Rows from block 6 of the image encoder, named by matrix and row number. Rows with one number belong to one neuron. Each number is 500 + 40 x the weight over its row's rms, rounded and kept within 0 to 999. All counts start at 0. Numbers have three digits each. After the name is the row's rms in percent of the matrix's.
# gate: MLP gate (encoder.blocks.6.mlp.gate.weight, 288x96), inputs 0-95
# fc1: MLP up (encoder.blocks.6.mlp.fc1.weight, 288x96), inputs 0-95
# fc2: MLP down (encoder.blocks.6.mlp.fc2.weight, 96x288, transposed), outputs 0-95
gate.221 039:442467523370495406535451492486421518499540511495474446553456425515512422532543506474531548474519552551522503530483539496523490501529452369540446509556528512531455529513558487504447490552526514491490435498484466547498513461527474530487441481519511471580502493490499509467540495480519482546
gate.222 043:473546508569582479466553524529530528525520486503511458511498542483488530442515510548514448469541488430390450432517507430547465517549509450473542534428452500542459462548410523541558471443498477451532484522504560518523451546538458461514464482517513468451487519569524484575462503521490491461
gate.223 079:513499500508557518522463390489493528509536481534466494548506470507458438484491459489500406545480503491431504540568458582610509550521538487484525547548437514482433472450466518407530478551495497464560498460427497568499546525528535507489582520514444502444503528503483447470505483514498503490
gate.224 040:584494499519477457508482483515524431414465468533511445420461506536437409591548493555433531494501543541517461520534561507522489495495482482416546428546546512540513514499481440529462537495539440499495509532487508505500513541549477478476468544474536467529516481431565556456463459558534528518
gate.225 063:462524514499431496544524494426532556587559503437458554487451535450512512466497523461555517478479537613498501526551449535549507472482508500447487441469451445531484587464522467549511493554517492459480453427486574487524482587459483538506522496473516555469490499527467489446520442519449520527
gate.226 118:473459470458527538495481473584508481509505467587535528480482488513481505454478489548453468542506474547476476534549482583467502565513505554514520495433494519429481539492588519514466535495506488465466517451541492423505531485511472470478429457498536536545552530529497447389547493449427540402
gate.227 087:560507526494459508487493488513488574517518492455505510493517487448510502498537485479515506509555474522516401454414495513465521444523554465568504601461506477498501476459522503466503413526533559532541483464566478518487488461526440483484522499631466466558524496450588505544479441507524439425
gate.228 152:491482437588488479471515505543544441417505540447532586488465503586550460487495469495421490499453481488465479499536521548489535493587455494502554529475538507485440541532473513436491577481553476449500449483566511527535469507542446537506524514432476519487537522533502475550516413499438508454
gate.229 063:462545488489601535395485497531508543504505483457514564509527496477459513539525492491523449501465444552469447513492442513522490475512485481482500463462529554421547539495501492537509475504489518525449499534560493495533491535485478560524463569472469583528492413538598550392509427520465449519
gate.230 152:523504484523534485522500508426494477450539516499521504465416516388468519454442517542468504503511534570485442553485492577506432478515536544503454486539528521495464517537476464520482533422548460459478451522457599563504453527533436479509510492464554493549511576531540443509583533509453510529
gate.231 126:510491447517531531424462501501492553507527543528521502489445524446513600522479550470463489497540463533535473465457544439487513460485499508514595537517538487520538501557504502522493437428426448476417464498440543545514472509485500519580512569438504474423468541484413453537541529547501489472
gate.232 146:420480483529472450507525565584500535420504441522469542414512466551504532528510482526529441477586497470544542435493484531477492443486523442498469493551451528475528524500545448496476498508462511487445525510561502508540536501518534450534487424489432529492515472565461530495587476513602511455
gate.233 064:484500438491518453523609533415425550471574521500539472447475519468436496449514446491482534538447534434450491552453519562530463572516491482570492470550575499438498533522495436520507456486549486543512484461513479508521474553487510573501509496474527516548522559471515547547531519460496524557
gate.234 075:485503492484529505521597448452559525498524534486500583468533438470477521538517449546522501498512450405472467503510504475508476509511528498454474432480455523414531515477495524563560438510494550453482504572507488385541491552493479488485561472471593507494458458536472505509390488467514497498
gate.235 089:488459491453544455500424502437529496500527451459567491497488528499469541497541533501427448503511492491566547564479487484506528497505483475449494495551549489433555485529495463530422525445537451623497501431540510479481472517464529533440516490460533513601478565471494491515512433572462457444
gate.236 098:480478433537517516481426503489557524593455509500528403502534497490572540487530490495478494517477489510485518610458574498543426495534451497498466455463485525526479431508513470526556540473531479494474493551581582494470479509471532518532448500468496483439546533498529498534468410464529541583
gate.237 035:498511529509462556586472524471452518502505528460558503523480532533512553491463495520460524450443500482476501466500528530471549431469444532428456488519543529482432568512427519464489458455529515530501483490504526453506410509515533549449492519484603506508440514556423422507592521493478559444
gate.238 118:465453498476576538509510418480504558483516470490525482478471477567467468511465551491467431509517405473474590483537556528518566414488527538501508563532563536511517457474500566467509501504464500439495504541554572475502478486505475555496483508482416451413470519504543482552523494548513467574
gate.239 038:510502476550487442477574450542454548503492486554524501455501478551492516424544408539503546523477556456483505556536500465520515549526490592565432445487579528537435498462526472592561454529512464506491512456470477495454451479481517481513537510539529498404507535454484520500451561511523473484
gate.240 073:552548472499530476445435472522502545446467502549463459560495475546510561429500455464513512484429492478414502581523442495513512561488574505499486492555508482424500539503509517480428532500506553481514476553543559503493508525566443534524450458456438454494521561526562574473449492561491504520
gate.241 042:483477464546583472558465532501475474505433439491523504448417433497478518390479483488482517562502488421486570524548423509550515476537484462485496540491487517530503531492530444558500473450455485473477494483458526548540502522451539509553478545484515526434470545428455488546539451587491481543
gate.242 063:536551477426473511577479588515470482544520500542461509478484473478528465486462490473477537485480489482518507506504454527512501487568543474522511542433515461525513472489519395419551462459500483519560504564484565497464506547472494503398575481548460525498419538464492487517552488586428436512
gate.243 144:583473527482525529458583585517484537493504562478472479518467468500446541519424472506479470518544464520508547462563452429484494496453428511527427509459473520562539539507532516507556485580450523437504474510537520462550548428540460492434493472495496503440601498515493502485512532454449533506
gate.244 095:419552564575470425516474540493546410459504547474538556532453435504507451528486520501441466477475540443512495516443539503481477493463527471496486476466577485475510536535501510472497500525502512592502489473474514533438468596464518514587532465502443497579518506547505547481544528526565449499
gate.245 040:566513475481560514486474471430504446520448536580483429441502525533486522556507522506465504567408502525493446472516522541496508465473531504511599456495481557419473461546518446515514469543487539467553519455514473449560467524508522567477507534468542399554525475504540434483521532441513506505
gate.246 141:466446514554511552423560400499404519484483466535517455495474517509440590498533502514526514506503475501519534508495506511510487559519503588520533516512478518533481446510482478557504537430439525491561573492536412496500541453529479468529513457499508544507487526436512469386531545482442553509
gate.247 035:574436519447485487459490569483476473537559538448532551495471457454509465555527504507535556532469532454497573420527471502467508569578466510480498482535454471450561471482568539496558501520532540508515438512425487495475584472478576497465521548446542559505551502488468519566523487511485469538
gate.248 028:457465549457485571484489463498500455556543517470515495518574517466542472433461578520487532588543545472466558488544479471493517484454462432505447515512508515511476433485503491540438536487451495441549416524532535489467466497534543412493570552554555464457525489510548538477508491566435510519
gate.249 095:433535525465476523485483474500518443500449540456510446410427520530513405575468486464478474572522533518517503490495499504494446565487495504511518500515487534514532498493479492492443510575456505475457560546535546509467488589539508464452534552497468475604488470558605418493515524486465534504
gate.250 042:473521471469477423475515450570475489529469486588469453579475573495582565527477539481481533521470454444501502572544501541521461520451588473477420528524541489511466548569552461494424513525503562490540477463478516529544505540512575473543521509453447489463502529516518510550522503497552487472
gate.251 143:515546530524497422535538472513487548458455555499507515439501462565526463546510449476500462557580517517488589542520465535490509409485512464486526433559406505559461529527502492551506538492491454442515535495547467497469565486497426553518451491493518499534462514472433456563563495457449470511
gate.252 054:550517482481408494552474540433496499501494576506549524578454489418489467516553470505499520434581544525531486494429508434524493413530518520520481519516564524503555473489536475448534468491504544491467500508538473440480516456540468494467579546486395462531425479472482547453483508528539520503
gate.253 148:454499541514481485557478478502519455507470482516504520454396531501464515519509466481475506486489481458597449608509463547420584543497501499475526430484494571507497574497469466542445465525515496502538487453480457463537544455526562541465479517483487440564437601490460499509535538497476545528
gate.254 149:606455517491452498436487426555562512524497558469423480474490503507491463489576512413534511494447470545555519565495523430563460454459501548530521462488476533448501547480461546573500502519481538477515471504467448489536480594510466526563502565500491525508451472500508515482425516476451487533
gate.255 081:475495546454523454551485492488544574473489470470468402465463505484474517526528469500515491406476583479540443423498487486552496535511550470570511567470552448501460480518489558479533501406440554491476493511500517458518551566469539493511476502488569474519467410520433488490466518563473476538
gate.256 153:541458554483523541399474519496473476495490519551462464561511540520434509512477573481389474488549510561502485437554549492510556487481478475495498541508511429455484454529497462496514531457575469518483435568519483553448549492557514549440512559424478444525514501528458510448505487452498507560
gate.257 040:451517482507551539525485454412536467470543473503508512436512517466499476452529417502547541530505522510508563507567515493532506546518489485498540549563539494475448537527529416523533439440448496511539564568517537486512476433419438455511450550509535563484528545544426436454503516514505455467
gate.258 129:592525477547480517543507499544446433513471486491485507487540463542552496498514470453563622517535530403513501479443471568489483486504460585441503524492565499526504496500489483507528525475453438538499528474505485453485523525480515539441471483518508539565401500449513517586478467482478425546
gate.259 048:539443540433517541499468426502484529468502465481491502431460520498579514506468526548543446557602506513461532450494446487447481540456499483566478512524441502533544484526532461452547544584530529462494518551513506492499512509543498606456492490477522430514518547444537514458537464542441449446
gate.260 063:474498518479459515462528522560453502493565532446491495512474476519507463453474528552409548523575418471426487509527387483561467507520541484498531442443518515533521502523506492554563463541548487402489492446503428531487498592468559470538515556491505505503473506506526508445549459513449509482
gate.261 065:503559476492495565456492521502455547519448529584509463475513481538437537438522525511522515549514416484490541468522466508485563503412537491523558480475554547508546483531513498505533556581561508440523520477465522510497440447468478512652433517455517472492456480484518451476515462453502476488
gate.262 122:492457479485515492522588462523580483474491430523534519518456401462482505414437501451489491504463526501493503505505485517497540491556509469511516544532499548491472476522533491483548583545421525571465508529555525544467492501482549551476378503585520550461453512533506457576514452514512508451
gate.263 164:526537509507532547457497506520452541431497487532498501446467488492578492564455505543507453504424504423483507423519504526546479554555530479531513532542441547493501460502488577528539469515503595492421486451466492473541488502542449540443478482368531483537520533598521475468511495508485498492
gate.264 038:529488515440508459459464513518444505532463496515427518476548549479522467537464547442496585538531524502475521522481464496498511427580473502492584495477521419519455505599481433559531462493411542452480477453562439549492525516502481500418507505473547487476512453506542531510529496496515585448
gate.265 098:543493576460476477512518487541580563493417556544490529385518414512481500533551539500588506486495476462520480525450557566485404506493524531489426546455510497478465500460436474533505497515531462525484522450518496567551528527506523487551558524446519483478543502538508506459476455443504466521
gate.266 112:511540491489438518440456493500538479543463475565650517624440440492511509507482480533477488533496464541547527495560480550515458480546529485511486458503528526488467558484518522471554485498482553527500504507511482486506459553460435519535480486539512514491520389478517464472493470432529458407
fc1.221 037:493455456601462453514431526486448495529498558535514522504531527440483538543528555511447517607526492475484489501544491489498448526470487529515492502561486462558532518512461440514487367469515439527452511505528467447502539499502475485521510470487485454482505525481425501570482548502529621458
fc1.222 046:506501529437481477463494534508418469544456441477491563531487464507576575492564499508443546445469471538550506605472418516516479574480488512508532474490465503438499456454544481478447534539464511466535509468488485452500552460503527406491520442539534526480504518416454535515554437490528471506
fc1.223 089:458434452491522487502562480507540548452506476530501500484537459472521484486564393446478444558570454474481448513550553510581523515515522455462537514569499493510522506517494539452488468486520534460466443542453543567464521487548546516547408478509485496433418539455503515491558550554468471502
fc1.224 040:500455431457442474507519497499460544474516514477475512511473462557535549547530480513510541542457436540456528547463503443538506555419583566490501486511431499462521522487525532465543556533574509472433493579480498454532469534512481525454492486549525434526434551477472425542546488551433533543
fc1.225 064:543503472452481529427555463513531532449431496412501467534472515531528534546534498481519512538462476425479453458522518450497459480528517473610518488499507535437494569465514477434565477522409499480432544502544526471527492455563485515511410539483491504460484497513494502535458497554564448569
fc1.226 119:571527530516517492530549563477458465521473540460515460470455506418527508533526510464467527530452452476541522440470451506438486433489487473485459594487547496559526495435440519443462485501532503541500439507471524505528536428492510517558563561478480503466519556484548537567549453460600453505
fc1.227 087:507522455539532535525534527453522485480411489478468500493504474578435437543421604502503531500498544488481540436563488545522490493535497526425493447523484509467545561517512502468480550531480401492477551487428548512504545538444523502443483494446474535424442512509514522490523442563497551537
fc1.228 140:446487555439519517517535475459437502560487404549462412528540512427476549452517499455549526495544501533487573509460501398494511524432530524595500502533466470498516457455479478532520483487512497551414530499489520511449548555519574500537487494506493486564459463436501544478484539475535516522
fc1.229 064:443464547483501493498500469519515461493471526623495549530547515490497535476494542515572512558455534529480536574519544497428520509560454490439453479440496545422520508493546499561542444459508522471506563523519420494515522549486482457469453542504501494458472423409543477423536475484513540512
fc1.230 155:493475475479488522571411513471483510384541546503437518527436505508537489498459567570501492532491512497445520600482535548527418469567461566518475467474526437489533480496462484521534510487524469452526424481437513515561459463463500445518541478507561485514518571556501447490541494506494517536
fc1.231 120:547587524499559486485470508486510583452537513517489472589571462433463564384503485472461507504523502501515451549525516452558526483474470535513517511500507465417499480499428487555504461487544539496472457528589514493474505525469507468499512561528492481443494514463501457568437559504483579544
fc1.232 148:585532508520544529494462422448492499569523546481509484573522436491519457477455486492417540550457489542431513534518575494520481554538508479568482524443502492553517521450372541491499482473506436564549495468481461492479454429520477493469538541508541480498495559462542477463511530479473547527
fc1.233 070:510456479508532525505497433517553524479417430509527473513509516495543472600459564504528529504465491574473472530468513481449506503480447472508561502549489514457515463447424538486570422496574555513499500483561527529482551457457443535417548508531407509491546521480521483481553512548472468558
fc1.234 070:469497503390488558588502498574516481521496494482604470528417501511522462468425508561517553470571539495467491452463475536508495536505468511460485486561512454495455463512507502496515446412494496479529491443510530502527529476452524485462505489457541473529496531495496453465481602562543589462
fc1.235 091:489557478475561553522546522390502503510515517533578511520543441468522543524529508498495512488475483472519486501469502521534522499440544410531627473436497514499469464520427482514506468452486498568509508556526476513523473488457511506425429495573533489442503564413560505496474523513448509545
fc1.236 108:504526495420475484570521415535508532496512471546409477486509492485491446460478519470506524524514565454512520558574508533517488432495509496465460490469536483537521498498526487491518595485457411525376556498541547489552432531490515475527501438537463540497492621516447515492520484508511487523
fc1.237 035:458553587532438552453483443503518493475477581393463535492452498505579462497474545501492441454484510467433505447579419511457537471493511470541496442476526547539492548473485496464469446523540559468509516492502501488488453554529480519508541494491548571486468485447458497423486536524539551528
fc1.238 119:566496528510454524548578508478451487514480557470525526494457507526511488524464507488501493408573586530462444536493483472489437565520505502503485455487537395513437471518484479511431526527564481502501548534475476542428564509526506416467481505477546513587506422461459522449521471488481555467
fc1.239 034:534469543490520485561531468502500460463521446534445453466471508563548468518501425491557497502549512555480509542514485528518468508556521547470521474470539482577455516442454465499527528492500385558537488517450522516528479529589422514460493493516429490582565520467533507548531528432460552554
fc1.240 069:461419539530408490537490495469565519538518464470451581485502471422528484385475490473455470524531464513503554530492529526514496513501543534550444522551534455479482526531568486471506517473476496505580535429482507569555515424466510472439527559554488527466455440545523518501492453476530524465
fc1.241 043:559466463505445466538495510478529516515531515512551557447558482518473517478475467522500542479495477520551458471532500443468487520539493506472569549548510555512494516513486447499453435466454549588500471511505564554535491468475543568538502554560420528458402585441472477541495451569536441515
fc1.242 062:448470508577480521445514508531474526559528482482526483524472525495507527485441567470506514576500539555497511519444438436444466516554497414554544456526500523455551456488532526536543507503518507496395524508490424493516529447492470481524512541491469479508448415492466497551588497462603465467
fc1.243 131:446533481509525497542519470509502526441499411530499512459406491500523480429555510484506490543474439519479468491433530505484470494463462581496516486525514529467450452475456461523467520538519540454549531559554393508487418546479570529484512577511536558522440485519456522593481466539518531527
fc1.244 102:476421577453513514538445539467565522511478483393473446580542458491476526505510447436491524501500469446516590402457498484510480528506527492481501595474536494521484473494509530504507516536539536448494489546461547558437506501435469476503549558461473456548539479525508457523538498562531466524
fc1.245 036:548475493502587521452481504552432462539526550485474400537490578505509509538534431519468477531467481441575512498465476448560475482494523481518528466475463519487419573490482444525487513529488504489463483567526459519517543497539429475419482472521547490452551539522481439567497530545540454562
fc1.246 153:520491434435539480530459523426546532462510513485471498483508488464538418521481457554479445508486483511504549517502480444496479458477581497466505556467549507449539536546471513460513474498534452590490421465478590577553487482470519483436515511473570495520496499587475543572437516500574480502
fc1.247 034:558496466483434557516505507465424427545441563488431477557504502520520461489487521503527519540538543435492526496467506458487468521457557515498487477508473497573456486474441592545532415447476492479607454529557523514552436477529535491484507555465515516499457464553467519566541519551480527509
fc1.248 030:448484549499517476510459533429555516454504545447435472465454454544521487483565468553530500474576507566478483537465520481536470526487542490507576559544538506489449559550509517443512467491445584503500548488510510458515520479455550524546549442527462483457413426493512450445459556556484496480
fc1.249 104:528576500502459531454472463526503511431470504421516512445449500496454471558480481520521455492435520457586484540497548536547524548510448505538504486552522482459531546424515494526472521509467493525489522528587568547486507568504491509481509514560484416508558418391522479528562524478490442492
fc1.250 045:493449510502550598548479486493533524471462510463492551450469460438430440497562490481545516459552547518475500509463547516556549495502401495491576464591518555480551453513513479475531483537491419449416479481462484555460520495508461503488503490579536505516501496467463445441510523478468561481
fc1.251 128:520585492439475412567561488505455537472472485493465522526467456562509458525440508471534443558552515521558525464486478548545469459502491437509548437494451562545530536477547498559452515504410484450509546519529457502401476512529522499516441480521506478559477478489462488569556476484489497545
fc1.252 049:530574442459441493585562499517486590487561502547483532512494519447515527526423513515442479457512545492500503545462522512518489443473450514412463434471531477434487532538470462541554522460512502494454487478552478516488441460538485532511574533501457480500421445427523552465525506556550489528
fc1.253 158:467465550581505441425459534509565534466522493522416502514545521467485511470490544520450521524471512491525546462511509517497473495482426537500450489520512525528558571500495446526457431495523625510493434503472479512509483471519497473516539518410486517470564573531440475584526528539440535455
fc1.254 160:477430527427475546534452504420492519468482465452515542494448517496520509479456529492419523571471409513534422442516582501593506459507465596488489504501471555472531515460493517545473490550503452481491447495497501505582517525499509578513508514568515553497530566531508509510486518492420487467
fc1.255 082:503561490454458467460529504533536506507517569467546478450463509530547456604516484425518457552477501456496458478452480514548489442583517552453457482507462442468505469520529468458520497560499521476531504581515505463488435507528515491522594463435535434503529478456433508489498521600554519481
fc1.256 154:479509495440458460600544520500534549535544543463493428415430495510494561468518477519570484588469441486527532521515500569477503556515484470558525465561446559481526480481462498496450461421495505534533434483458525485593448513474533462529518447570519495513501499471484461526480458530533504532
fc1.257 044:520558511535479486521501575473455542426502526519519484499518508469528521513511480497489522602517474519482480438507513449519463555540501468554517449425539541534497423489415545455522454401533449415608532568482499516494508537553501450513515486461489505475471535471433470548546530529527487525
fc1.258 130:553451498595474477523494540525425451500471460524520482478515473537578495444470472479579607461546504443533473526441461546524457570528440500471513476544550532489508510505509501530557543446480451568459541483498553484486458499469499561482469503453488499509412497547522558542556491473449473484
fc1.259 050:514473489521457523572453529505517414409505454466560491488555538537506549530518535590493488509484486517463472415521436516480495492485575445480498457527498499509509491547478537499509515535536564478501525474527423511514493427562444520507447575503479459433538479487563579481508479465403514516
fc1.260 069:526517553596476453470468537496449527504448478417501513459503469510448542481498499461471504493484575529524501524458507496586457405491416563481561428468519483499533432544460526582553482425515528489512518528510481467455538479492547500537478551561479501462526431478522508491530568548484518491
fc1.261 070:496512555514515481522486479435475433531526492468517510531476566512562456500450505482469465506428576546510439520505551496534506495518524421447454563516493439536438517454500516472419483480464468547542529529546467481485506540488499532396540446541454525547572469564447565545482533483471439500
fc1.262 116:477550500447509504538534481473531496454443450543585559548477460481449470440459500484482502492471502497478561514523436512511558451498483529478454571519545541509448512501551482500536570470443542506500463559551511533427478520479580518477379503578499515494466507551510491582536478547510483445
fc1.263 156:448478558493519433613517479522526454541446509480507414457554447513575544535518495424481450566538515502487478528557468478520484432491494522515496478446554481511569485448493508471526510462531490511574459549564454485503508506488553482510541548518450550463550433537499499446433460528478519467
fc1.264 036:498490541485470440477414494477567424503525415523524497485592459525463529471448478549485489493513468545539451468567579585497507553476542566510464489454543506508467570556483539496482522463544463609462475486490489481540456514491523525503468528419508491500430477528490505496518550494505477558
fc1.265 102:496518517465467546520576505420560493514434575494471501457481436552485506576527490536577418498461521452537482516472506520507432500471535505457462525476499534462542467551477469538504515536422553582498517471506503590522575516462480459426524470465477449504491486572469457507466495462535480539
fc1.266 109:525549508513536562444414446499488462517484450529630502519476455487489472481492477472503486541490530506600497423597502559525463485538455468422483468489514498483486557454550536477538535457541539493503531469518573494530455509524485525523461481534445481480552476541480501457412497488510430513
fc2.221 035:541501521459464514474464488466441464482526528480554541588524521467453470521544497429467443552476461455544578514571513476505461517529532468458492493510408510578502484520467530483495548548433520467477473495478480464542511441491489464466581474568543456407467519457497521480533442462462487576
fc2.222 040:501519467545502545569494506512454505505491517463480508497549489536483457516481575554481486573561494547548424451509519489577581489439485484592517491449467496527508513557536511518476472483499515449503512422506452491477566473507414523485491607575479428521484490475545538526518581521495489549
fc2.223 079:427511469508533522542516452535526556489511437566535494474510490457473463569484530532609510470493501466408453510471540463503456577481530511543462524537508427519537480474464501584475544559568512488513474496492560504478490486481445450474515515431555459534523541430464473529480517428486454551
fc2.224 035:498474524524506459463445483508474449561553509462522530525468535463524506562537491546499521426497496386533550555546495541477497471519513529477551482569476581506481525527459496575506550484584544480522472516549451568455508523483474441505511572427477491540389492500524527484494525528463452456
fc2.225 062:556481485530537518493570572578561475532533536495498441565486488477502504564518482552480517509506472561505480478516480459498469429517478522415606516497537541417534534431515497452493576563503491516446501551484453479527497469575496503466519492473522512551419513475476505538548459428526513455
fc2.226 125:539562426511516497460518527478451470486541498573482483484505515501461513534508524435525442440486462497500523460612482478514478472503517502511496531499487461560542463433551488511489489431537416451494463534552470422563507499541560476500579532523476472597531537455507504524532401521499558507
fc2.227 097:511438465463523507527500498484418494495434486453547517472541459496466517525542443455485500526423503466451541449493383471540555481482554515482490505455471519510469554468514514515445443438511562519497507536541517456572546518511443432461460567489558475589478480501492539531512554495490534581
fc2.228 148:438528464566471459486523470482548373499549522575470449492449480514537520521543502472470474475533507494495499529500498480516489471479461444483439538549539523431480545509536430521596529463517521486562546481510441507502534451453430517557474495526474531532565458573530528484495467539547499584
fc2.229 060:455483502479429530516545509485509488466503524513588481536528504519567537514470527464480480535507476534468473537394486532446517512543376490505468541572506441483550452490407470542459501456503545488509576564500469463454490509482544455473541429479481496494485537531532474435529567559485462515
fc2.230 171:452531496547462529511499491489484496519540397505537535482526524515517558466502459504516552541513487456495526497509528511548496555542537607576484514546518498466433505510453554377442525468447551497472537511428509541477521440504524422526489464523500457565545441472468536426485504448526527489
fc2.231 125:427546478498471483473521511521452512491534483457541537501521527558408454440538561531444514479589407527514497561487542443456518470566497535464543482524519484471418535517499466511555471498438563467517456473490549557542502435559500485530466487538578522520498482505533468481534466573484541534
fc2.232 152:451498530487422469514546551545534492531410532492544504476514423537531508379501445476486560452525491503478595522481471449482427514470513455591527555477535483500481494480487485443460424497544473503461469495495469507457478575528470484528501485475518482551499502413506503544519473576511497449
fc2.233 065:476434540402544527500493519454451504519462548592474515534507447429494519537563491502497464564545513479516553532523501509506509522528466535444448538540465489572553463454459591497471551500511531527477478515440581526518489490428450513444471441473430495439534465452541503527529503514546492494
fc2.234 070:493530527499450505497549540507451517497463468548498510455540533505552497548527474510505567466517501402480510465526506509504533403462523480526469518522476526486428634458516506475607485524534612427500590480548533547484473485559530522486468539493549541464469470509533475479503534527489502496
fc2.235 087:511526488440549529545494542473464523507545538524477545528462483530509447547565561541488582466534537517567478512507474491446594439505403455468500443509554538535477528551492488532519480510497526437523492524435453503455512490498484442516547448495480503529577421470535467457554469550488548435
fc2.236 094:524478529536482468449518557525476494556525461495411536499440570552512511440557506535515558508475492488571582536516465500479492559533498491506456505487486446507455506465425502485436475466449512552467533533584513587500525407514529582510527475507478510492493493494488436467419433461508497547
fc2.237 032:571482494477543482500507506506511503454520539468432351520526480435478506495468480531556465489517449522567466465498524504497457504555602479532515492477513596526476507440444494507585515550529514505507462501530473578507555454491474534509582530500454504514474441486504533454508519425515551482
fc2.238 120:504538480535499527495498492502520412556456479519543477486507549443502538492522617523426508440488443419477503456470526524423486498542511486528503531452465519537509524547461526448586451419475467489456445510473498506485463487394482437497521490481492512561422470467497539515447474484544480453
fc2.239 031:460391450488491501432488506518454473493551560506489514509478454454558394534494475466530521482416497439517541517522552488436534482486480551489479591374426520484476484489575516530539508496491498516529455504452525445462473506541557503531476490484477531512524492535519511532463454506446529446
fc2.240 067:420407454527393488579514516543561399521540507549438465501461569480536489528480466513538507468494509523486499501531473488483551511466479477496509552462517469568513509516489495432473424491527455558437478507452480522534472477515485490507506479454425439519517518466536465482498491416537521581
fc2.241 041:509472538506555506530496479524456409456528541450579489508493550526444479520462558474546529433511436505514513473473451440526553549521537475537546552471545534459415491499505436528400493508474530457474586486497484564532481452539503574532538469515564528447514479455484453452523516463507487498
fc2.242 052:518602464506554469441489479474476463504550511497550533446525517555476511571488446452463552441559476639521515515506506499525463528554474492547488486540536462474535473528470511511460507488478514534510448532477525425555491417503471539531380478529557465502514461459520496479499516527477529548
fc2.243 146:510551503534497481363466498419539529438496420419470445491443516572468496476486503542539495510432480519514553474600476541474534499490495534516515510514514458555524436485475475516461508499458489477470518469467465497502583510577538489495477539539508492412510470463471474512409510504514511456
fc2.244 089:509468537542485542498502532503549495471453530537605485544456486566471507424602457533478527474500496509475478490473503528519479558596515435451473549490561482489473509434491487594520459506536461472445477518469442449494503450481472513514514523476500474531562516404511526486489462585433465484
fc2.245 034:455535560476544490489528495460529520521529499423545530493498438533526487463451422512464420467628509537490561559475493561511501524513451499469500439515461543504484487487481584497576422530566451494519492506547518486420566428526470545517536489552474509543488485511493535470468525461530498483
fc2.246 147:476435499513599518474486457517434580482474523565543528572474487452500503501474470478522492500545507475536505469531556525492426507519521519518478535462459527499456431500503492550531523473491531461566550510524573464558464542505500490593488536495523570468543496486500522455536484535580633485
fc2.247 032:499527466453528513461518467442445525480488506557529542541459498495475531459525529485485497472519526507443471559441538505513535452579445444527532477450493535428508471547441522555623513516460527486469513473509487512434499610480494565502486510477553438533400513535483499546497544538542448507
fc2.248 026:483465602430517574483470546456494466524492453541524521442568426497473526527474486534484514489510490464529503456472530498587559569442539522539519455542495478450532511542561448485479474496464433507491514496510511515428415556518496555552542469530430481485413492478474550466487499505561522514
fc2.249 095:512564508511492540425508517427519571522537452519434471555506479523485522507466439513454557521527444542530483491441535559548535498509514445516450514567472424536494437498520514484435506510458481544525463494539544471489481567457439529480513458480464399428510445517457456530570438530508510511
fc2.250 039:511517451514517526549516519467548541503529566583511490478511532537460451536530517450539438539504491472443541533510586483470512551436506499563464542499494546460507506513525498522514493538510521503486371390473515464455436508509496487463469530590441473475453515556494503535521415483552529462
fc2.251 134:494556433528462591443521497521507540516383461515484523430443491551462521501472517555454514455451486526543507489609473516485518541458528477476458532489527544518505491513496470430499490474488543521590480444515465496526475485535491499493554506609512422539515464525476462437523496444472530470
fc2.252 048:448417528542510539511487451472513496550481517479495488458487528388516465480523473504421571423502489538534467511525497505557527501489546491489485458487534509541479436557453474473518514508535524485503550449465550501470511460508480521528549505536537509593451479489420405521445566575451490424
fc2.253 171:548573475458460470445462505477455475449493490528510552512590511521562421520457493548559532504486534528489456481477487458537473511479550446487475465430505476563539485460475571486499558433555477505546547526495447525514457555434545464523455544561468500496582526432528528531463482527461548507
fc2.254 158:449513521487476513457573623554497476488468487471500521501571491477518473519461482534541471504531419549520470469524553535536449503569503478522460463500457545435510530533461469536545482472422480591478475523499507509551449473495518506396455504484510501535439538487444453472468528417532448522
fc2.255 069:428465451502494435527458524459455457455540531470501451515465509507516511493519437483521463458473503441534462493472416487456431474567500480529498486421484512592481526518494536489537431501513492446462540550448433479456503547474428485569517531494473447505428502524528587451503478544485574476
fc2.256 151:532498504493503470504446467497463499444557518558469512465549556514515545575419470555445520504470524468506479490508541403508512496466449480417447492536505521501526468465481516599522605474512556410487497437469431514508511525510547501478534494447522478427496533445538508477435469464453493476
fc2.257 039:556504462553492543515509443546481395494517534623512445502540493540464531522522549498533558490516455503514464472485544595503512436507560557479566447472476550521469536500458474500547480511541407499551475482487503517519499518478513572486554513521504519526569494485513475540462426542569465509
fc2.258 139:496522499500493431389467526493500528457486565475466553471533509539471530442411464568556550574478509504489569555485457419507505516517483505469540539492462482459436512497491423483495503450501565528518508512552516492516413553567529505500495435497508478526498515460530536429466473591520479494
fc2.259 049:460568535489470518477526542559578502556560522484460515514507563540472486484421487564456462530534459504465492539486470456441438534501544561526485509528450503464458488479537448542486468483547568445525478549532525511490545506447505444515504438573550440497417518564515492476487595506484454520
fc2.260 064:453463502517577458467610475425510489422453478495511558524480571514467467502521487470524461502553509456471448500492488457521582505538462459519564509522465410465586485507535480549483473502548472527485440513567557514514435494556476515519517534466515537512428509437491513499493527540522452562
fc2.261 067:458467545535556514451514545458525485507491494428547506467541564476490417508557435453506513511451437487539508481479540553478463485424533504504497537475428594508484539531477467529445508448475459503513536555568547393465524493486500551530478535466507523526455444483514527510539471498491510393
fc2.262 121:476472584459518500448506535508518536521470479460452437482527511548421492542465512452543544471474457518492534470456479530543550570499480474512511611547504546541485476569529531497435610504432523475557521507486505458490536527607427510470519456458522476459532534507541448534508517510501504525
fc2.263 158:548509534534527441504559547542519544533498556507517462453459484473493484478483599481476505507503397457481445559491461523549536469463420516531530427483456442557542483503474416529497432487470469498518564531556445539524486502511525522542429484500471466526532570538472521524522474450443440509
fc2.264 033:512533546425483491495479503568497539453526575520558505506525448525498572485519516491454434486519468483558430478555504576483415497615531505477535518504558526491552547539486546565442475603482466480532519479457522485539484471520510437490486516534486476491540504588481571533504518530504478518
fc2.265 099:509555484573500533468543519571522543554473543438539545495463580505491486503493589549498542479503465494478577489536523499540513454501482585535526522527583440546478478503475582521439449517571528479497551541578532456545476485483465497558470482476519477555549450451480510480520543552508529511
fc2.266 102:557496491506500447568565546525497542552498499523511497554518549509506562500514421526523445478513423558455507492467453505496561476526513521466493516484558506571477543534477474506457589447481456498469537538437484490477542584475461511454546554507501458530477539568455537589598495514476518539